config.toml
model = "model that answers yes/no questions on an image's attributes"
dataset = "short English words printed on busy colour backdrops"
train_examples = 90422
image_size = 32
crop_scale_min = 1
horizontal_flip = false
translate = 0.06
cutout = 0.4
questions_per_image = 4
encoder_arch = "swin"
encoder_norm = "layernorm"
encoder_norm_position = "pre"
encoder_activation = "gelu"
encoder_mlp_ratio = 2
encoder_head_dim = 32
encoder_fused_qkv = false
encoder_bias = "none"
encoder_qk_norm = false
encoder_parallel_block = false
encoder_inner_norm = true
encoder_patch_size = [2, 2]
encoder_depths = [3, 6, 3]
encoder_widths = [96, 192, 384]
fusion = "cross_attention"
fusion_encoder_width = 128
fusion_encoder_layers = 8
fusion_encoder_norm = "layernorm"
fusion_encoder_norm_position = "sandwich"
fusion_encoder_activation = "gelu"
fusion_encoder_mlp_ratio = 4
fusion_encoder_head_dim = 16
fusion_encoder_fused_qkv = true
fusion_encoder_bias = "all"
fusion_encoder_qk_norm = true
fusion_encoder_layer_scale_init = 0.1
fusion_encoder_parallel_block = false
fusion_encoder_inner_norm = false
fusion_encoder_drop_path = 0.15
fusion_encoder_positions = "learned"
fusion_encoder_cross_attention_every = 1
init = "torch_default"
residual_init = "zero_last"
optimizer = "soap"
beta2 = 0.95
learning_rate = 0.0018
beta1 = 0.95
shampoo_beta = 0.95
eps = 1e-08
precondition_frequency = 10
max_precond_dim = 1024
one_sided = true
adamw_lr_other_params = 0.0023
max_steps = 8000
batch_size = 128
epochs = 11.3
lr_schedule = "wsd_sqrt"
decay_fraction = 0.2
final_lr_fraction = 0.1
warmup_steps = 800
weight_decay = 0.1
adamw_weight_decay_other_params = 0.01
Rows from block 9 of the image encoder, named by matrix and row number. Rows with one number belong to one attention dimension. Each number is 500 + 40 x the weight over its row's rms, rounded and kept within 0 to 999. All counts start at 0. Numbers have three digits each. After the name is the row's rms in percent of the matrix's.
# q: window attention query (encoder.blocks.9.attn.q.weight, 384x384), inputs 0-127
# k: window attention key (encoder.blocks.9.attn.k.weight, 384x384), inputs 0-127
q.56 078:494558504594510552488497528561519554525551487452409539484587481482454523564547462417516523473552505484494488471427525498441456461499470479549504489508525481492497533493517431442540446486579499476485546503498507512484500519536485569497455473504505512555554423450431446497551552516542496515510500445531508484447500477429478419513458569555516481559468478507497536525545450496536593453500
q.57 084:437594513490501518545454558483538536489535537449493561394542488491552535495498438435530396453528505475489506446473555513521544508480440459477460465492507442459514453516565454491426525494496529477442528394422507442469425484490510486532416499525527564539539512538544509521497486438455497516470520489491472531508491529530527463466467497471501519498545561553477524570496522511587512523467
q.58 104:536470453473497446454521452514516504479519498516504443603528454503516520533505493508419455528522459563507491523521458512494517506603502527511468479503494577455469539518516525533483510473482538582532544542496466516499468523507496497441572479525528436477437591518531559498430487454494526394528518495468470512546460556494493493612552486468551522377546526486556508461397511533481450486500
q.59 097:501510495489470495443460442549552509518546503525443578536521523488412538536484436623492505443529461506507553447415562464498504475532485510465524503460567474485482545470465458513497542514612569533455547488499498454469417547466547498458507477582456490507528496479493451471505585401550434459504502425579549478480548529495503447536442507466480504517509495525490538483423427482500516452531
q.60 101:541466482490525517491472464469493459445439514509578396524446609540537491440477522550509446520419446526554544503557471512543522551511550506471530466508493486549477511455492516518494553483479496479488429500551514468515495530398563433485495583509536459478458524532550552515404468464465449481510493522556501540474523532434462500530498408453474550518510535502533449470443532504535417518438
q.61 080:483516513510452487543461543443489548510535550426498449396511565515487484507459477499503424479448450486500533520638457509577572502502512524417462453532474537517531436515524496452449616463471523520467487463467488484469475445485532428520553514532539449546487455489510530503493532507449503528525503571583486553467519478513501486512430407485572468426594557582558445521501498515532480507490
q.62 132:477450547486518489472512496501479475567411502471535511529433576520457499479493559541528578485445503457456531530465494422525418522504506529525542511574519536472428472508496477480496523534453548399517434449469563505539569488505549474487491506549454448498475495499531473428527494522519499522508433477522581481505548503585483610522520582507470489526445454500466498488485466445447497527548
q.63 118:486545483508500495559487540440504508447565486570493482441524453527562521454495492468527446511505543496519406528567518591481517540459462511515485481369511421562561541465516545553473487469542455609534570503522468493494454507516449541565474499461492544481505498541510491497493444503469500501410524558448447483552515517444508409447504466445484569545524539468523502485538549520530548475532
q.64 109:543489506523498489493444394481517565554471523504491473536505514543475528481399553577536452535376444508468576541547483454612498502490480502499493419481485483491497465500458531465461574485520554506547511536562484471467443487426569438520558542527546460523424543477527526544476504473499541509517501523537510453455460506492477588553454441438539448438577552583546419462463475547483457475545
q.65 107:570470550515453487562501408502505588545475513475569407460469525511443493502456544497518499530385512456499543500553464491580498491428513480538482551479449534488499435538466471485497551555506555466446514540524541510474533436509474473508513505538526572580468469480529478504594512469533508534502505561505501494513550452535521514455423486533529437525531535553517445495497487408515505530530
q.66 070:472492541556494504546477534482507528492528582456570446474523551483530471498439552435533488525472511527514591477545425547534493497478510507440420496500443482521528460514552541566420558487480477527473432447484572468408472428512540473509489523514423573484448598551441516513472524430441491477488491614486456539469477482496456482496522441466569529472544550524515434465549583477467450508481
q.67 102:522513551509548497500494465477535512459463463505530491502484507559540551425466501581495469491432484518541502534574501523525486524505549463510547435529445489524485537426450541484518489432516482489522458503571500523516471568371519374520506533458506510494486526488512471462433474520448462557528489501504550475437478528500475525497500445447478455515481509479511488470487461540453448444502
q.68 112:468505497484469502535446497428528536473535563469486510562571544487459444507395529514533541512489485590417557497478477545527493536512444509403470438445528473504503471533527483550443566528534426568479460464524520466453410512442576430471523536529456553472496514428491526464449519534526469442491540541600464573473492463529495470532548397424457440552542547470456490510497491567461487524505
q.69 088:516557443440402490488473483487522498513519507516471469422533495471459494515544434468529521493536513407598506500458530447506544416479490521467502529477532481546544441537517445488493480541479502493521553586407548475576501483532472549517486456524476463506479467433520420519567525465560538528473520495461500485478557482477534459518508525508499500513523484522458578554489512454586579546512
q.70 060:497447478563461536568473508464511497569446534519581464470551485489488474501401537451542490521442588459419507497481479488553471570488469473559520528522482440530542438543507540507480511541480525487554512402490497517463463451503522558533472505514548494576518550574513519510575555427511570519455477515607512525522546468468524529568466477472509422474494553530489468445502535476485433522493
q.71 102:458552507467484531445502539537508428512527497522526483472484538480484507498592417523503483426556496418595515445457519464454563411528514551481522501531485488459429523464492448532496482512530556453513519508423486453568514538536475546519461481545481429526545489523502484530504524495499521455460485479508525495512557531437545453488506557533557539429489466532497543512493495454565592506453
q.72 150:506527464489565460488542511497539469435503448498487522566486531548533550473531485521481497498521457508451450511488514467445481557563512494484566444525511465512559563420493510461551441441500456524535497480562504527522480599441513438547474528500508500479550475496499474437460484528495462530504495452577521497453494525500469527532526464474407466510447484450483560500538462569484481447494
q.73 115:493582416456468551485428482450479498524456517538535478476475536545536544451483518489597426510500458506480499507504548444548511526467419483448516431511570423588544478448530500538493515451430460464556551527503485433566472526438572442468469551493459449511447505509520509515472486494482527518477527475489475456503481567433475479534476415410450520437529535571502523495506526543544488454539
q.74 071:563521417474505579458507494513513506573439496495607478498472501504461500503526516458438504486502483415497582472515469479534585472509517471483513524488565493472540461571457502482494496482446591467480528579510467502506503465490500524462445487534528487487412500532563468535510513462536514552504499479483554418472470490476419544557438495505537501441519434550539492513479524483486538510466
q.75 073:523415490508526458568538480458467548522556496536518520464498485508500510496470528559512460522464519555448468571559539483520558508533448486467489475443514512470483504569473540500513545535488521445534501504521457494521409432488497528509586507490606536488435491469539493501493513537555511433521494502475537520428492539485499474488539469538470488492526485494508441487429547570431451535464
q.76 086:432560480495457551500436562467462510469483570530451539503538500536514490503422493431568473477518488514492531455457531508557462468474462497429435482471591444495561454486535489467451532538476441534495482504490503436479491438452557494513488505455471440511483501513452509535507521494441515505439523488514458495521451499491529496510469461417571494520542490529474475562547487513507486496456
q.77 067:456470485504429567530466519488491506533484537488555425472490533438451450511503536448534480462502528496491494482449418478508486450504477498544449554541488475518499454554550537582508531535388435459462493400430476466537519446542494514520491496539494519508519539595591529551471534464458617521497527503547480529558543472483532446515469498543511488465537536468500483491511586461524505561456
k.56 077:489546500518478498545500508484540496519435513514538500483500480462506506493482565495615529519492511446546507462490486530515479504497475513487530512501398463589544458470511476480480513532504521550503519448479523465477452531491497450536498479544484509526570542537442432411585574461529471550500488487491498484462522458429453470496477483484491434584530530471435545502529534471454537515557
k.57 110:524579524502513534545414479510535527532479468450486415512485468585473542513470485485476470516422428505438568474490470473561494564403502440478539434509493485514490461497480492466497551452510559466506535525527495463443457496488541436441461592576521508542477447509551506546510470461457480517492541480540542458405494514517438445527409438436483504445516556518537494480525454470508456456569
k.58 112:494484525502558506499558475499542416472544449506469518555492510506535529487540430592387453505490423493527436536509507430431523483591520493484504458473520510482503563493468472539491502438551520511547556594518460587541464530486453518534482547479484464494461506533495505456467484452472428444511480555493523517507455574475491516545528496486502574465523540502501546442392494515514464395480
k.59 091:533551549562519554518491400503572565519513504461385523515521473461501549534514433529507406504492460496545517553533515531455549491500501442504478467472465512506477513484490502514458522456600556492524584537546526556457480467513482502466508516462461490570528501425424475483496514507460456429529483602503510464496455527517441426501470498493489484477589558477537529416458448465497458444561
k.60 087:522498457529532473465513490583461490531500460531446525555460451519493527470536468457410460432470449518525529479528513546490524430497491453505499462523559557465528524525461546493542466430485507488490560541547494498541521468500512542470515522449497447485431540422545503553490422584402534409524544481515502503529493569465517496520492503508577530397489454437528469507489497519499465421428
k.61 087:523569531438511455504454479422532528518557486541536487489484534540517520491518503546437485603415421474528488551528529445523548510466437443458494457434502474491498485499490486524505513444521554515527538551478498475486464464476516506498421515503538524502479447472598438523517463501449480477482521512444513454475517513441466491547470469472473496456507548524494484497548511496478483500460
k.62 133:481461464445536511546500523512453526474552546459477438519580457463527442588458495445492525527539516576472511459534441543512532538526528505534430484537500533492463481499546537498483484544458448559446475506485455478441491494507520515449584473479541497510523510467495604544446474538493532498567549548518443561509420499503489449537537449520544539495526485459581414518534573536490467519476
k.63 121:502492480567382533417444557532510512573423456499494523512444549538445522445531547457501500427476559457498530473486474473519460452453498507507582552548552472519556447476470483460560496489448510415555513450519530444572520522530510471529462509524501458499498486497466440486580540498516521536438469400497532429519539471536521522427430542509500490502444467548458547510534442477542570497568
k.64 097:487469525448487507452553547445505412473534468528564547551475514511478518446565538563578515501494501505484498465447513473476460432515459499473561508457559471498511576446467504534532493517507475510509477485493508528550519547449501488521506475497453565449522491479533469473447445578574523487435465489506549524523569517506519529490525534478427542559480458434429507499494455486491509522472
k.65 100:450456515514427487445522546462468461483474529558553513486467504510495511495527595446516512497528566501501433482507483496449478446483507555517478575475485464552506484505558535518496461531448433487498474524478516503596543497549443530565510436487534511412489531539457513511508516494576562565479504490402446536524559465560599511499542532517466532511471473467450523573510558458505543541448
k.66 073:454468483474487457488456558452518482521504557495567531421546565432509462558525519502479446556467486449515494474521521440496531456476491507426497526436501473485525466565538496502465481530509477493446462487389489397481424498452519479543467462570544528474504501528577477525541489533521542561488509484511490538477507497533552552519510508503494490502579472519520501546501480508532487572435
k.67 105:510534463450524593497563495470520468486495398483486458552475485537502507475575466514511533547488475508499521556495544472456570515498509463450556504480540516473465563524442455541569505498513531511558543507531479614470494544500434490494473479519498556496476488473498502514503470515497485465504489480455571482481460464504415495549511540535444514499475467480520526427438501488525490488520
k.68 121:514450528465523493419505537449544455457541517547513485530522531501481462464475498524489473542442432526525454464580593462506497472596423500453528423441547471477515536484485539521530499508555492573523449446485525478514383545409567481504464510518527465465493539504594474487425519452479482498480499486513509508479495531410509531541512456431506499512509484483451441481496498577541454507449
k.69 083:518473507567548550522482524526505555517440496491510496530473503509546543456424507486563512480476517492483521487543435541546464503481518534514537451542482503577519448443490479489505491501486507448518477506547589555562570506483494461486492542436534434531509502531389517466469519474513487551486474489506456506488492482479502535467486438474474454547503465520529480548570484531554471471538
k.70 056:495437505573441420551478523545528545469486557547488496508483507506462440511513500496485490547489551482580495460524510498524531488546474539467496579539490501509572487559547539470458511494486486502479481546425566458553504483515494473571506427493524510482453504564539422474510545403543544515454520545448482522516535506531574565565487540493552525467551495531433485591466506466520527528432
k.71 095:445499515608554506511473478556502545517450531458443528513478538532458556516438499486525498445537486539422584462445422530514433568473565450524510452556467527482535499446490485430441511440482481417492473515582441489457510500491591457485499511495529442508532487564416594528486493510458516485558500522563507486491446473542508522464460484478527488509479457516548511502511474517532461474581
k.72 159:560542502471555579465541467527512502477513399490474443557472502567532509451549421542453503565497409529517496555535503499469523543528502463460559454489537526487491564494430459512576499426546549509559551500535507622482468533487484493450459577488453498508491492452529487467489450478427421460541486508532549453457461549460408482560488488491490524494470539503538514415461512530557512406521
k.73 105:515492486516522494481520509503550472484472467492569499516452538546451522458421493566530552507429465475483509552545499511519510539498467506491544450485511473539520532477444471485507534521555527468538464459529564546496453535443577439525467493526500531510523458443532440423486501470540463569474467457539544479420541522519464588525461520463481462585497479492464459489468429511531424518523
k.74 066:448512420501462480438478567555538461480484459533536603438456501463483524463480534535561488527505530480580488490467442536479442462453506515528520506473481464518562521493508555476495496520471467463483499448518544516518548515491524532499494473505513470480584501501452487443514491582533529540453414472495506481491558533574552522441508525522431457569520440543452537507516455487476539567560
k.75 077:465553568463495425507547507452491398462501486508585588510500510517559455496532522436527480496531535512520482445429555482444577467551454564471516549530545485496522526460525538490554439497520457529488480413471533466499503536520476515521460464496450555469558498526523493565494527522493533495491501463496466515485568458502508512467519499486486543465432525481479457526531521462444506504433
k.76 088:521463473553523493508460522429553480532537526526540495448526568469487542471440512579543481446410487461509470539574497523534512545456485504461532468401450445557485487526505524503489533509553509523526489442479511427491458515408538439540439514556532495541516467523557464439510465487500494542491466467520567491475505454427492546527513480437496494589591483515492444474500490509487456579485
k.77 065:498513399555514482522459574524468544520450572511466500436470581504447476509443544498522551509454513474503480410595488538558449549456506518486502505514462428539524474511558546438433499515476490462461441508481503382546501501467574474536486500552567396501492418536549505559466533494514513555476527486535532505469549515470546490524474505460536450498465476553459497565521501504564442547509